config.yaml
dataset: "rendered rooms with furniture"
crop_scale_min: 1
encoder_mlp_ratio: 4
fusion: "prefix"
decoder_drop_path: 0.15
eps: 1e-08
adamw_lr_other_params: 0.0015
grad_clip: 3.0
Rows from block 8 of the image encoder, named by matrix and row number. Rows with one number belong to one neuron. Each number is 500 + 50 x the weight over its row's rms, rounded and kept within 0 to 999. All counts start at 0. Numbers have three digits each. After the name is the row's rms in percent of the matrix's.
# fc1: MLP up (encoder.blocks.8.mlp.fc1.weight, 1536x384), inputs 0-127
# fc2: MLP down (encoder.blocks.8.mlp.fc2.weight, 384x1536, transposed), outputs 0-127
fc1.648 099:577500500500500500453500500500500500588500500500500500500500500584500500500500578500500421500576500500500500555500500500500434644500500500419500594500500500500363500500500500500500500500500500415500500600557500613434500500618579500500500500500500437500500433374500431500500500558500500500500434401500577400581500500381585500500411500406500500500389586500500500500582500408571500669500
fc2.648 092:657500500500571543500428500360500341500500500500500500392500500459500500500500500556500599500631500398354598384500500500420500500607500500500500500500500500400500500500347383500500411500500398500500500561400500500407500500410500500500407500500500500500500500500500500500500500500582500500500500500500587390546500500577500500437533500500623500500500500500579500418500640500500500500500
fc1.649 110:566409500436407500500500500500500500500588500500500500500578500638467423500500428500500500457500500500500500500560500425500549500500566500500500455500593500500500500436500500500417500442442577566430554500500554500500500591586500500545500500433500500500442500444500368500500500500500500563500500500500600426500500500597500500500500500440500500561457500500500565561500500445500500500579
fc2.649 104:500500500500500402500500500500500500500636500500500500500500500500500500333500592500563500413584500460578500500538500599554500590500500585402500500407500442500500531500552500500596419434500500500582372500500500500500500500500500500500500500500500604500500500500500500500576448500561500500500500500500500640406442562404563645500589500500464500500500500500500500500500586575500500500500
fc1.650 106:500500500500500500500500500500581500500500353413569500500500500500445500566500500500500500500500634500500500500500500547435556500453500608500500541500500545622500500500500500414500566500435436500500500424555500433500410418440500500441418500438500500500500500591500500500433569500500500500500500422500500500500423500564436500593500500432646584568550500421563434500598500500500606500618
fc2.650 102:500500353500500500426567500500500500500500500500500500500500585601500500604576500500570500500500500625396538500500500500500414500414500500500500500500500500500500500500500500500500500435500500500383625500500500500500500500500587500500392500500500352579420500500443621353500500500544500500500500560683500500548562500409500500500500500500590500500500500500500500500500500500625500500500
fc1.651 086:500418500410589564500500500500500500500607360500598500500409500500603500500500432500500500500581500500565581500565624500500500500500500500625500432500500500500500500575589616646500500500611434500602599500500500585500500602500500614500601427500500500500599500572500500500500500554500500584500500500500556500500500500500414422500500623413500500500500500582500500500500500500500500500447
fc2.651 075:500500500500500500500500500618500600500500500500633500500500500500500379500409339500500500500500500500382500660500365500500575457500500415500606500500500500500500500500500258403500500500500500339500500500500500364371500500593500500500500500500500500500500500500500500500376500500581500500409500500500500500500500500500595500500500500500422500500500500597500500500597500500500500500500
fc1.652 102:500500440500500576500500500500563432500500500552500500500500500500500500444500500500500405500421500500500500558500579413449441451500444500500390500500587500500500500500500500500555500500573563597405500500500445591630500500500500500593445500401500500442500442500579500534552500500500500500500500622500500500671500500500566500500591500648434500500500500500618500500654500579500577500454
fc2.652 094:500500500500500500500500500500500500500500500500592402433573500500500500592500500500500576500500418421500500500500500376500500500680500500500500500599500500500597500500500500500513500500500500377630500500500500437569573557500500500656500500500519441500500419500500500500541611500500500425500500500589500500500500500500500565500500500423500500500500500408500500357371500500500500500500
fc1.653 106:578500500500500500500582500500500671500500571500561500500500618500500500543423500401555417500585500500500500423384500500500500579500500500566500500500594568544373500500535500500500425500500500500614500578500642500562500500408500500460437547500500500500500500500500500500500500500426500500500500500500500500500390568576600408429500568579500500500500500500561500500614440500500500557500
fc2.653 090:500500339500500500500500395372500409500500500500500500441500374500440500500500500500500609500500500500500598500500500500579544500500500606500364500500440500500500500500500500356500500500500500500454500500500500562500500500500500500598577500439500500500500500500500500396500500550500500500500500500500500625500416500500500500585500409432382500500500500500500500500392587574500500500500
fc1.654 112:500500500637560500500529626440500417500560500500500500426386500500500500500559500500500500419500414500500500500450500500500570575500500500560500552620500500500588500500543500500428588500500500500500500500500500586623500500609500373500552500598404500500374500500570500500500500500500385419500500500544609500611500500500407417605406605500500500500429396500610440500500500500500500500500
fc2.654 092:500500402500500386578402462500500606500500580500500500427500500500500500420414564500404500536500500586603500432500500500500500500500424500500595373500500500500560500500500500558612500500500500615500500500500415500500500500500500500500566500389500500500429500540363500500500500566500500500500336500500500500500399500421500500391500500500500500500500500415500500596500500500500402437500
fc1.655 106:585500432500500500500500500500500500588578500500500362648500500500500410500595500500500500441390500596500562548413605500500424500500500500500417500500500380500500500628500583500428544500500412603500500500500500500500586500500500500500428500500500396500500585394500397500500500500500579374454500500609500500500411569500500500500500500500500500552500500500500432500500416403500500500500
fc2.655 103:500500500424615366418500500428500424422500385500570500500500500669557500500500500371500500426500500432500500594500500500551420500500500440553560447500500426500650500453500500500500500500500500500500547500500500576500500500500500500500500500500500500500500500500500450542500500500500500413553500450621419500500569500500500500351500500500420554500500500500500411557450500500500500469549
fc1.656 100:500500500500500500431500500500500357634500392500500500500500591564500379500500382500500500500500500566500599500500570500500500587667500500500560449500500500407500599500500441567500500500412500500500500500500444500500500500587420561500500500658500500500500437500500500500500418606500367592560639500500500408500552403440500500500500500500560500629500597671500500500580453500500500578460
fc2.656 105:500577500500500576388419500500453500500406500500500357352500500500500569500500500500500500500500469500460393500500500500500500487648500500601500500578561500380500500500500500500500407428500500560450500500500554500546586500500500500500500500558500500500500429500500419645500500500500500500438500500500404500500500500500500500500500500500664500420527500500500500500367500500500533559578
fc1.657 103:500500598500500429500500582500500500500500598500500500500593500500447548500500579500500500500500500500500612500500586500500500569500423500500500500500500500500500500577500554500407342500500500577500500500500500561500550500500500565609419572500574500500500410500500500388500500500500373500500500500555454500500500587500630500415581500500500500500500558624500500564440500500500500500429
fc2.657 108:500500551601500500500395446500500500500500500500500433587500584500500500529500500441559500500500500500349500500461500500500500500500500415500420614500500500500500500500411416500500500451500500500426631413500500460500500648500500500403500500500500500500500500500408583500500500624500500500500619500446500500500378362500500500500500500500500500500500446500432500500500500587500500500500
fc1.658 110:500392541569500500432500500585500591500500500500500500500443500328500500544500500570500500456593443500619500500500500500387650500500649500500500500547552500500448440500500500500500570500500500500500404452500500500406411500643500581500413500500500500393500500500423446500553500500500500500444500500445436409500631417500500401637576500500500552588402566404500500500500500500500500553500
fc2.658 110:464587445381500500500500559500500500500427401500500500582500622500589500500648500500500434500623564500448500500500500473422444500445500500500500500418500500449407500500450500500500500451530500500500500500369500500500500410500500429500500500500500500500528500500433542500500500500500471500500500500587667500721500583420500566500438500500639440288500500500572500500500500357500391446500
fc1.659 102:563500390500574575571500500500610500500591585500500500500500500500429567500500427500423500500500431500500500446664500500500500500500500437603500584500581500569500425500500408424562500500595500500500500500500573500500500500500500388464500568396500500500500500500500500500500500500500572556500500585500500560500548613500500500500500594500500571500402500405500500500441430500391568500500
fc2.659 109:598500500500500500500500500500500588500453500500500546500500500500440500500595500454500500500500432639437500500500500567404500500377500500500500500500440500500458500500541500568500500500500500500500423452500585500500500439500405534500500500500500500590500500431500595500500500604500500500500500500661406500500500500500500500500500500500500500500453500555500432554500500500531469500500
fc1.660 104:500373500500500650615500500426500500500363500500500500436500500443408500549500500500535500500500500500500500430500435500500374500500500500638449500500500500500400614500500500500500500500500500500423587500500500500500500500500500500500500500404500500500500500582500500500601416500500686406500500500405500432500573500583500500408500500500586500500369500440500500590500500500588500500545
fc2.660 108:500500448500500500424552544500500500500500500416500500500427500435500538500500563500500500416500500500500500500627500500449500500500500500500500472445500500606500407586441500379500622500500449384500500500500500500454500500500500500500500500500500500586500500426500500500500500629500580500434500500565500500500500500500500500500500566500500572560500500452500416500500428500372567500500
fc1.661 097:500412500438500500500500583500500500500500565500500500500552500500500500500500500500500579591399500500500500500423500643500500500438500500500426500500500500500392500569500500567500500500500500500500500500443574500567500500500500500500500500500500500500500567500500500500594441500500500500500500421500500572500500500373377500500500573500500500500500500500500500500432500500414393567500
fc2.661 095:500500500500390500390596500500405500500500500500500500500401500500500500458500500500500500500590419448500500500500500500436500500427500500553500500610500461500500500500500571356500352500500500408500549500500500500500465500500594500563500500500500500500500430431387500500500500500586500599500500500500419500500580598500500500500434500500402500372398500500500500443456500500500500385442
fc1.662 100:612500500500557500500500500500500500570500500500420585500500500500500500573500500500500500500500500500500398500500437500500500500500500651436500384500500500357566500421500500575500362500500500430500500444420414500600548500500500434500389500500500568500500500500500500500408431435575583411500500500500500500397500500628500500500500500500500500581367500500397500567500590500594500500500
fc2.662 101:500500500568500500500500500386500500596369403500500602500435500500430392500500425500500500419500500500500500500500500500500500500500500397500634500500500500500451500500500631500500500500378574500458500500500500500374500467420500576584592500543535500329318385446612500500500353500500500500500500500500500500500500500500500500500500414500500500500447430500500500500500500500426500500500
fc1.663 092:681553500638500500500500500500590500500500616500500500500500427500593500388421500500579500500500500500500392500500500500500629500500500500607500571500500500500432500500381500301565500500500500500649630500500500652500607424500421500405500443500500444459500571500500446451500500576500410500500500500602500500500500500500500500435500598500500567500500500500500500500500386500500500500500
fc2.663 096:686500500500606500500600611500500500500557500500500500522500594500500500654500435500500500500500500500500500419500432500500500500500423500500500500500500500500500455500571384427395500500500571500500500500500500350500500500500500500619550500500500500500418500500413594500632500500500500500440605500500500444561500500500500574590500500500500439455500391629500575500500571550500500500500
fc1.664 089:500500560500576500684500500500623500416603604588500500500500500597500500500500638593500560500500500500500500500500500500451500410500500500500500500601500611500500622500500364500500500500674500500500584500409500617500500393500500500500500500421500413500561392500500432500387560500500500500571500585500500500572500500500500500500500500500500500500435500620500500500500606500640500413500
fc2.664 078:500500445426354500500500500565449617500500404364610500411500410500500500500395500584596581393500500443500418500422500500558500500500500500500500500500399500500500500422500427500500500500500500388584500347500500389500575500423500500500500605500500500500500500500500500335500621357500500582500413590500396500606416500500500500500500500421500596500500500500500500385500500500500402500354
fc1.665 091:500500500500500600500541500500604569500500500588500500500500500500446500427500375500338500500440500632500500416500500500500593500500438500572500500500396500500500500500500500500376500417393500553500500500500500377595500500500500500500413500500604500500500500500500500433500500500626500500370500500500590500603577500500500500500500325444500500500500607500500500500500500500500591500500
fc2.665 094:500500500405500622500500582500500500500562500500500500500500500500352500500500500500500549500500500592500500500500500575500428500500500500500500500500500500500500433500500500500568500500500596500500523500632500500500500500500500500559500647500500500481500500500500500500500500535500420500500500436599500405533500500500500500500576500419500500500500500500472500500500500500500500524431
fc1.666 102:500500500605500500500500500500601500500500500500500500500500500500562500419500432441626500500500500500500500560389500500500500500392582500500500398575500500436500646500500500547624500612500500500558500500444582500500556500500500420500500451500500500500500416500500366500642378500500500444500500417500500430454500500500559500500500407568369500500401611500500500500552500623500500500500
fc2.666 106:563500500500500436500500500500500500388500411500500500674500446500500500419500402405565464500500500500665500500500500408581500500500572500500539500500500500500564598500500500500500535500500500607500634428500500513500500427500615572429553587500538500500438500542410500500411500543500583500500500500500500500453562500541500500379591500500414591622500500500500359500500625427372428562544
fc1.667 091:500500500439500500500602500500375500622500500582500578500410632500500500500587500500500373448500500500425500500500500500433500500604500500500500500500500353500500500581500500500500500500500500500500500500500500500500616500500500500500500440500500500500500500500500500500500500500500500500500500401500587500500598500500500500500500500394500500500390500557620500500500500432500500573500
fc2.667 088:585500500500500500500500576433500419500500500500500500451500500585500500500500500500500500572691500477500679500500500500500631500500500500500500500500500438500500500500500566500566500500500500500405500500500500500500455500500500500500500500577500592500500500500500500500364371500500500581407500500500500500642500500500500500566500426500500500500374500500554556500500500500500500451500
fc1.668 103:500391500402500500500590448573500500500588500500500415500500500500500593500500500500500500500500500500500500451575500500448500500500500562500605500500500500500500500500500500400500500500500608500500618500500500633500500433374500577500500500500612500565500500565500500500393601648500531500439591500388500500574500430500500590423500576451584438500370500500500500500425500500500500500465
fc2.668 093:500393466584500500500500500630438594373500573500588500388500500500500500579500500500500613554500500357446500379500500433500594442500500500500623500500449500600500500500424395500500382500500500467410500456500500370500500500500500567500500500500500500500500500500500500500602500391500500500500426500599421600500394500592500500500395500500500500462500500500500500500413500500500555500500
fc1.669 095:500500500500426500500500500361500500335557340553426452500500500500644396500500500429358500500500388500500500570341500608500588500620500500500500381500600500500500500500550500500565500500500582500500500500500359500500500500607500500500500500500500500500500500500500444500500500500548500500500500500403500500500500437500500585500500500500500500500500500500500500500500500500500500500500
fc2.669 093:500500430707639445403432500500300500500500500500552500500500500500500500500500500500500500500500500500500439500500500500414500400500500500622500500500538500550627500500587500410500500500553500500500500595500500500567445500500500500500563319500500397500561500500500639500500500500500634500567500500500500381500447421500563500540575500500500348500500500500557438500452500500500500500658
fc1.670 074:500500579500500578500500500500595500620395500602500500500500500622500500500500579500500582417500500500569500500582500500500500342500500612500379500500500629567500632500500500578652500405500500500500500617500500500409500500500615500500500500500405500500500500570500500500500500571500500500500500500500398628609500570500500427500500500500500500352500500500500500500500500500500500500500
fc2.670 077:500500500397563434500500500500549500500500500500500500500500500410500500500361500437500500500594500500380564500500500575500500547500500500500500446581577500420500406556617500500500500500628500402500500500500402665500500500500500500500500500500500500573580500500500415614606500500500452500500500500500500557500415500500500558578500500500500500500500500620421601500606500500500500500500
fc1.671 101:382500500584500606500500564617500500500500425576500500500570500500576500610500500500404500500500500585500500500562500500557500500500500500500500500500589500500500500425447500500500500500500585500370453500370500566500500500500440500567500399500500500412500500500500500500435500500585500500500500500458500573500500635447437383500448603500500444500500500500500434386641500500500588500500
fc2.671 093:500500403500500393500500500500500500500500500500619500500599500542577500663500586432585553500382500500410500500500500500500500578500500500500500500500558500500631500500500590500500557500500561500500429500500500464500500500442500572547585500500500395500500500500500595500638500500500609500500500500605418603576500500500500500500546571500637500500500500500598500500500500500500569500500
fc1.672 108:500387500500500500500500450583401500583500500500500500587500500500500447500500388500500615565500401500432500500500409377500380500403601443500500500500436500585500577500500431500500500500500500500500639660420500500500500450500500500500417500500500500500500500500661500500500500500500500500576500500452500500500551500500500500500500500500500421500500500500500425358542500500500500634500
fc2.672 111:581500500500500395443437500409500553500500464500500500500563500500500500446576500500500434458444500500500500500500500500500500500407500589560500500500578427500553398500500500500500541500527500500500500500500500500500500500500597500500470619548500500583500466500500500500500500556648500500583500500500500437500565500500558500390500586585439500500418500500500500500500585500473414421614
fc1.673 102:500500500500586500500398575587500604580500500500404500349500599500500500500500500500500500424420500425407500500500500369574500500500500500500500500500500500500500500500500500500500329500500414500500500500417500400500500576429500372500556400500398500500623500500500449500500500500500500607500500602500500406500447500500564500574500500341500500500500500571500500500500376500500581500500
fc2.673 095:500424500500500500500388500596500500532500500500500500500500500500500500500500548500450431500500500500500529500500500333500565500415500500500500395500612500500500500412500500349500500500423500500500500500557500500500500500436500500609354500500500500500500500500500500580500500500500500500500451500500500724500708500364500500500500500500500405500582500500489624500536603500500500500500
fc1.674 113:562500577500500567500500408500500500500500500500388441500500500500500500438500500500426500402500441500575412500500500500500500568500500500448500500500374500604500412551596500380500500556373554500500500500500500600500500500500500500500500588548500500500500500500500500588455500500500567601429500500500500500500500547452500426500500500500500500500500417435500500500545575500500500500442
fc2.674 116:500444566500500500627500419500583500500599500500500609568377500436500500500418500449500608500500500647500500445500500500500500548500500500500500500595500500429500500500500423500500577432500570500500500500500500444500582500500500500500500500500500500452500500409500500544500500500545426589465500659549355500427500500581500574391560547442500595539500500500500500500500500500550500433500
fc1.675 108:401500500500553568500500560577586362500500500566500608500500568545500627500500500500500500500500561500500500406500500379500457500500500500500579500500570562571500500500500500578434586500586451500417500500500429435500500500500399500396500500473437411587500500451500500500500500582402500500500421500588603500500500500500500500500500418500500500415500399576500604395500618500500500406500
fc2.675 127:448500500418500500500428500611500500500614500500500500444500500590368564500500500372500500500500374500500500598500632500500445500500500500500500500500500500590500500500500500600500500500402500500578540424587500531500500500500611500500500390500500500500545500538500629500541549500500620446500500500572500500402500500416424542389500433500327500500500500500500500528500500465500500500434
fc1.676 084:500500438500500398500500500500416500500500500500500500500500380565431583563500595500500500500500366500500500500500500500500578500500500385610500500570500500500500500500500500500500500500500500500500438500500431500500500500500579500500500500500401500369393587500500390500500500580500500500500500500500420370500500500500566500500419500500500500359500500500500500406500567500500500584500
fc2.676 092:500500500500500500500500500500500435555500500500375500575500500500500610500500500500500500421573500585500500551500500500500500500427618500500500500500589500539500500500500361500500533410500500500500500387500500500500417500500500500500500500437500500500500396500500500500500374500500500324500500554500500408500500500500500500585600500597500282500500500454411500458500500500500500500500
fc1.677 100:426500500500413500500500500430500383500430500500500500500500453500500500500500457500578500415500418500500500500574615500500500500500500500500500450609365576500500500500500500500500500500500500500588500426500500500500500500500500500500572500560500500500400500359500500500500500500500500500500500500592500396500500500400500393614500500500500404557500500500500500373500440500500500500401
fc2.677 102:500424537593410500547500500500565573500500500500500500500500500500500588500500500500500600500500500500500500500573500430500500500405500500416500526500500500500584430644574500500592500500500500500435500550500500500500573500500500500597500374500500500500422452500500500500651500500500408500387439500500426601500500393500500632414554538500500500500500500500500417500500500500409500500500
fc1.678 106:618500500500500637500500426500500500500569500352500500500500555500500558500500364500500557429390500500500500566500500447500500500500500500577500427582416500500500500500500576500500500639450500590438500500500500500391434500500500500500431500500500500500500500500576500410500382500500500500500500556500426500500500500500500500500594500500500500500500451428500383500568500557500351500500
fc2.678 099:500500500580500500430500500500310500500500451631666500500459500500500566500500352500500605500500500338432500500500500443500500500664500500352460500658500500500500566500500500416590500500500500561500613529500500500626500500500500603500500500417500500500583500500500500500562432500500500500500419500605500500588500500500500689500500500437448500397500500500500639500500500500500608413500
fc1.679 103:500566500363500500500500500500500500500500500561500500424500500432500500614500500500500578500500500500500579500441500500572500548554500500500623550500500500500500500556500500588424500500426552500500500500569399433401500500500375500500500500500500556500586450415500500500500500552500591500405339500626500500500500500500500612371500500500500567393500582665500608500500500500500571433500
fc2.679 098:500500500500500405453553500500500462500500500500500500430500500500500500500401500500544500500500500412311500527599500500500437500500500500539500500500500500500500437439500442500562500500500500500500500500500500500500611558413500500644500580500500500562500500500583500500675500408620326500500500500500500500420500500500500581500500610500500500500500500500500500404407500537500354661500
fc1.680 100:500454500500500500500500399500554614500655500432500500408500500500500500500500429500500500566646406500426500500500500555500500500500500500500500417500439500416500500424500500500500412500500394500500500591500500500432539500399433500500500563558461500404500607500500432611500500500500446500500500500591617500500405440500500500500500584500500500500500579500500581500444539448500500500634
fc2.680 097:500468452500500551500500500500500587500500500500561500648500500500500500500410500500500625500634601500346500467500500500500500500643500500500500580500500500500500500500411500397500551500435500500500268500500500500500620500500435500500500576500562581500640500500407500641500500500500575500400454444500500500600500500500500500500500500500606500500437500500500413376574411500365500500500
fc1.681 102:425500500589596500500579594500500500593556500500567500427500427500500500500592556585500500559500500500500620465500500443500446427500500416500500500441500623500500500500500500500581500500500500314500500500436500500500500500500456500500500380500429500414500397500395425500585500563500387602500500500500500500500500500500606500500500500500588500500500500500398500556500567500500500500500
fc2.681 093:500500500374610500500500500500500500500500557500544423500438452500500500500500500500500414500500500500378500566581500500500500500500453500618395678500427500500549500500500571423500500500500500500500500500500500605415585584500500574500500617386500500367500681500560500500500500500500584500500500500500500426444500500500398500500500625544500423500500500500500500500500411565590585393442
fc1.682 104:500500500500563500500500629584415500606601558500500500500433500500500500500447500602500500500500500500500500500500500543500569500500500500406500500500587557612500500500500500500500500500500500500500400500608500397547500500553500500500500500420500500500500500500500737500500500551500500500414448500564500407500500588500396500500500565500500500500500500500500500500500500500500500562500
fc2.682 102:536500500432500500500500500500500500500436500403398410500500500500500500500500500500500566420500500620374500500500500445577500500500500500500500650398500500458500500500500500500500500646500500500543500439500500500500500500500500500500500500335500500500500500500500500380500411500500603408500500500574500424500500526500623500500500500500500500534500600395500500581564500500500500418500
fc1.683 103:500500500500500500500500500500415500500500500500500500500500500500574500500412500434432500500500500500602500500432569426500598500398500500463500500500423500562500610500422434500440500500500603500564607500604580500500500500500500500500431500586500500500500403500500500419500500451500439500500500500500500500500500500500500391500500364500500500376500500579500500500538500500500500500500
fc2.683 103:500500500500552431500430578425500588500413500407500593500500500500457500500545500500500620614500500555500500500500619500500500500439500540500500500500500500500500435500681500448500422500500500585342595500464500442551500545560500500500500500416500500611500536500423500500500500500500614500415500500500500500500500500584500500367627538559522500537500551500500500612552500500500381358500
fc1.684 102:583585500573500601607577359674500500500500408500500416500500500500500424500500500500427409500500500500500423589500500500562548572500500500500500500559500500500500500500594601500500500602590554500500500500500500500587500500500421500500500500435500395500500500500433500500422500575389437500500500686500500500597500500578500500500452649500500500500431500500500500602586500500548500500414
fc2.684 110:500500500500500596672500445427500500500500500500500500500500500500531500500500500500500565500500457500366609500500599500500440500579500500500572500500500500500588500500380659577500663500500500500389500500383500500500500500431500500500500500563533500423500500500616415613500550500500442500583500463500567564500500500500500500500500500500565380500500500500500500427583500500385618500604
fc1.685 094:500500500500500500536500500500355500500500397500500500448500500500500500500500500500500500578500500500628500500500500500500500500500606390500395500500500500500430384406500500500500453500615500422621561500500500500500500393576500500500554500500500500500500500500390500500414500500500451500500621500500565500500500500558500500500500500587411500500500441500421500500500500356500500500500
fc2.685 098:500500500500500500500500500500500500431500500361500500500584500500500500408377500500500500571500500500500592500500500500500500500500572500620574500500429500500602500392500631500410500500439500567426580500500500500557500500500652500398500500570500445500386407500500427500500500500500500500500500500390500596500500500500500500500500540657593631500500500500552364500589500500500563374500
fc1.686 098:577500500500500500406500555500500500500500500552500500500541500584500500686500597590500576500405439500564442500500500434568500500623500500500500500298429500500414500568500500383655375500425500500500500596500445500500500500500500500382587558500500432500500500500554500500552500572500500500500407500500500500500591500500500500500500500500500500500500539500440596500500500500500500574500
fc2.686 110:595500500430500500500500500500500500563500500500500402433500500458500534500500500500500500500500533500500599500500500443500500560500500500500500556500423500500413500432500500500500500500500500369500500385500500569500500500500500500500500421500500500556446600610500500500500500500500703500500500500500500500500549500500594500566500500500500591500500500598612402500500559500500603500500
fc1.687 092:500500587588500500500500500395448500500500500500500500500500432500500500500500500500500500500500500590500414500583500500500500500552557500500606500500500500357500433585500500588500500443500385500500500500500500415500415500500500500635623557500401500500500500500500500500500500500500500605500500500572552500566572577500500500500500500500500500500424500500500500549451553500500500500500
fc2.687 098:500461408500500500574500500500500500393500601500548500437500500500500500500500500434500612500500500500500400500500377538500572500563408575500469500500500500500500559500500500365500427570551500440500500500558500455421583543500500500500407500616500500500500572500500500613500393500500500439500500557500500500500568607500500500442387500446500500500500500500500500500500542500500532431554
fc1.688 091:618500418500500401500500500500404500500500500500437500500500500500500500608500500500500500500500435417451500500371500411500500500500500500398500500500500500405396500500577500500500500500583500500500426445438500500500500500500500587500500500500572500500500500500500500500500500500500500500500362500500594500500635606390500406500500500500500500395500500597500640500500500500500500500500
fc2.688 082:500374500500500500414500500389355446500406500410586500382500500500500500500500500500472500500500500369500500441411500500441500500500500500500500500500592500500536564500500500500558404500381500500500644500500500500500500500500500500579500500500500357500500500500500500500500500500500500500643500500500500500500439500500500580589500500500605500500500500386500500500417500500402500500500
fc1.689 099:500366500500400609500500500584500611620443500500500500500500500500500500500500626500414420500347500500406500500500500500500500500500416500500500500597580500500500500601412500413500562500609500500500500500500500500500500500500500500500500558384500500500500500500416500588462592500500500500500500500500568587500422500360500500623500500500500500368421500500500420500500614563386598500500
fc2.689 080:500500417571500415500394500587500500500500500500500641500500500500607500500433500500500611592500500500549500500500500500500552500500500500441500500500500500578500558618500500500607500580344500500500461408500432500584500500500619500500500500500436500500500500500500686500500500500500500500500412500564500500372500500500500500500500500590317500500500500500500500500500500500500411500500
fc1.690 104:500567500552419408416500500500423500500500500500600500589500500500574500400452500500500500500461500500500559500394500500579500417593500500349500500500500500441500500500500577500616500500500581500500410500500500500604647500614500500442500500572500500431568500500500500500500500500500500672500500368500563500500578410500500500500500500500500500386500500387500500500500500500500500500500
fc2.690 114:500600500500500500393500500500440500427500500500500623500500430500368500467573548500452500586566461500571560500500574500500608500416500500577437500439500582535500500548500398463500500433500500500454500500500500550500500445500569500500500500500500500668551500500348500500418500500500500500500579500500500397500451500548500561500563500558583408576500500380500500500500609500500427448500
fc1.691 092:500500422500444500500500500500500500500325500500500500500500500400500500500579646500435500422500500592500500423500500500500500500500500500500500500500500429500614349500500500565500578500500500421602500402500500500500500500556592500500500500500500500655362500500500500500500500632626500500500500500500611500500392500500500500402444500500591559595500500500500500500396447400580500500500
fc2.691 094:500500408592324500500580500394500500555500500500384500683500500500500457500500591500500384500500500500500500500500500543500500500417500500388439374500500500666500500500421500412500500500500500500500500595440500500500404500500500500500500500459500500566500623500450500394361383500500590401640676500567500500500500629500500500500631429583500500500500500410500500500500500500500449500500
fc1.692 110:584500500500500500426417439500547500391500546500500500500549500500459500500447586500558500500606500500500500409500500500425500588596500592500500500500500587500347383558500500500500500500500500500500441434500580500588586500500500500500500500500579437388500554500500500618500500500500500392568465500500423500500500613423500500500414500500620500500500629500500372500500500614500500500636
fc2.692 099:500500500500500500500628500403500397500500500500500591500500426605328458408620500402455500500450500500500500500500442384500500392500427500442500500431500500500500500500500500395500367594500341406500357602500500478500417500500500500500420500592500500500566417500419500500399364500500500500500500500500500500531500500639500399500500402500400500500500500579500566500500574421415500500500
fc1.693 103:564500500500500500500500500500500576500500563500500500555500500568500408561500500500500500500500500397430500500500500500387500500592500500500411500500500613585574437500500500393500500500500500387500500500614628500592500500500500500560398438500500402500500500500500500500500500500451500500500408412500500630500500426500500500500422500572500500500500500500500500500500500500500500500500
fc2.693 104:603418500596500436500563500500419500500500500500433341388500500598386388386500500500500500500500500500594500500500500425500500624462500500457500500591634597356500500500500500500500500500500500500552500500500500500500432500500584500500406551500500500500397500500500394500500406561500500590500500500500354500500500500500500500598525500411423624500500591566446500500500500397546358425500
fc1.694 100:500500420357434500500500424500500500576500500500589449436432500500500500500500500500500500500500572500500428500444417377460500500500500500573500500631500500391500593396500500559500500500500500663500500500627500500571500433500500500445500461500500578549417500500500500500500448500584566500546500500500577583615500500500590500500500434416441500500553500500500500500500500449500500557500
fc2.694 085:595500500618500500500500500575500500500500500445500612406500500500396500500500500500500500500500500500500546500500500500500500500500500500500500500500500500500500573500500500500500425337407500452500500500560500410500500456500500500500388500500500500697500500500500500500500500590500500500500500500500500500500500500500424500455617500548500537390411625404500500423500550500500500500500
fc1.695 102:500500500500500500406599556500500500446434500500500500387500500604407500623313500500500676500500500586500500500500500500500500500500500500500500500500500589441500419500500428500500500500500419500445555606500500500500393500500500500500500500500500500500500441500500500500500500500423500500500500500500500500500500500500395371587412500500500500500500424546500543500500500500500500679500
fc2.695 099:552351500500500397500500500500394500500500500500617500458500500549500500500500500500500354500500500500500595500500500500500413500431500500500404500500500396500500500500500500500500500500562500641363500500404500399409414500371500619617500575500500500500500500500452500500576500560600500500528399500569456500500500500500500500367500500559577500437500572500500449500500500500500500500500
fc1.696 100:500500500500500500500500500500500500500500500500500582500555500409500564500500500500375500500500500595424590500500500595500597500500568500500500500500500500403500500500500420500427500500500624500450584500500571417500398500500500500500500435500500500500577500500414615500500500500500500397584500500500418500500500500500660421500500343500562500500500564500585416434562500430500500500500
fc2.696 090:500500500500500500572500451500356500562500361500500500500500560500367452521500500500500587429500500500500500500500500419500397500500500500594500500500435605500405414575500389500586500500414500500500500500500500500500500500500500500452343500500500500655327500500500539500500500500500500500500500500500500500479500383500500413500500605500500500572500500500500500500500500500500387571500
fc1.697 101:500500500561500500500500500500500500587500604500500500500500500442500500600500500548391500500500500500500500444500500500429500500500500576500419500579500500553500409500421442393592500442500394500500500417500500628500500425500500500500550564500500567500500500500565500500500500500500623436500500500449500585608435593500500575500500392500577579500500568405641500632500500500500574500500
fc2.697 100:500500500500500500500500500500500500500500500500500433500500430500566500500378500500500500500500500500500553369500500500500428500500500500500500554500458551500561696500500500385500500500425601500500500500500500456500500618500500500500500500500500435623593500597438658500626500500500500500462500407500500500500500500500433450450362584582500500500500434646500500500500500500500500500377
fc1.698 100:500609560500573500391579500500432500500500500409500500567500500500500500418393500500500421420500500500415500500500443500416570569500500500500500500500500500388560571578500580587371500658500500408500500500500500500500440500500555500431500403436500500387500500500500500593500500500500500500500415500500500500500500500500500500500610610590500588422500422500500500500500500500500437423500
fc2.698 087:500435500392500500500500500570391500424500585553570500369500452500500500500572500500500641643594455597500591456565622500500620500500500562500500500500500500500500500500605595500500348500500500567500500500500500500500500500500500500500592500500500413500500500500500500500442500655500500500467500500500500500500500470551400585500500500500500380500500500500500419413500596500500500500500
fc1.699 101:500579500500500406601571611500500441500500559500500500669500500500500500500500500500500500311500500430500500500500500500500500500500440500500361500500500500474500537500500500500615387500437500500500500500500457557404500500500500500562500500382617579500365500390500500454500594500500500584500500500500500500500500500500500500500500500634432500500426500400500593595500500500438500500500
fc2.699 098:569365614500589500500500581558421500500500500500500500404500500500500500500500264500500573500500653396500561415500500500426500500500500500500500500500500500500596500538500500500500608564500437500553500500500500500500500500447500500351500500521500375500500562500500500500500387549500500382500573500593500500500500500500565500500390436568500500500541500500500335500500500500500500500500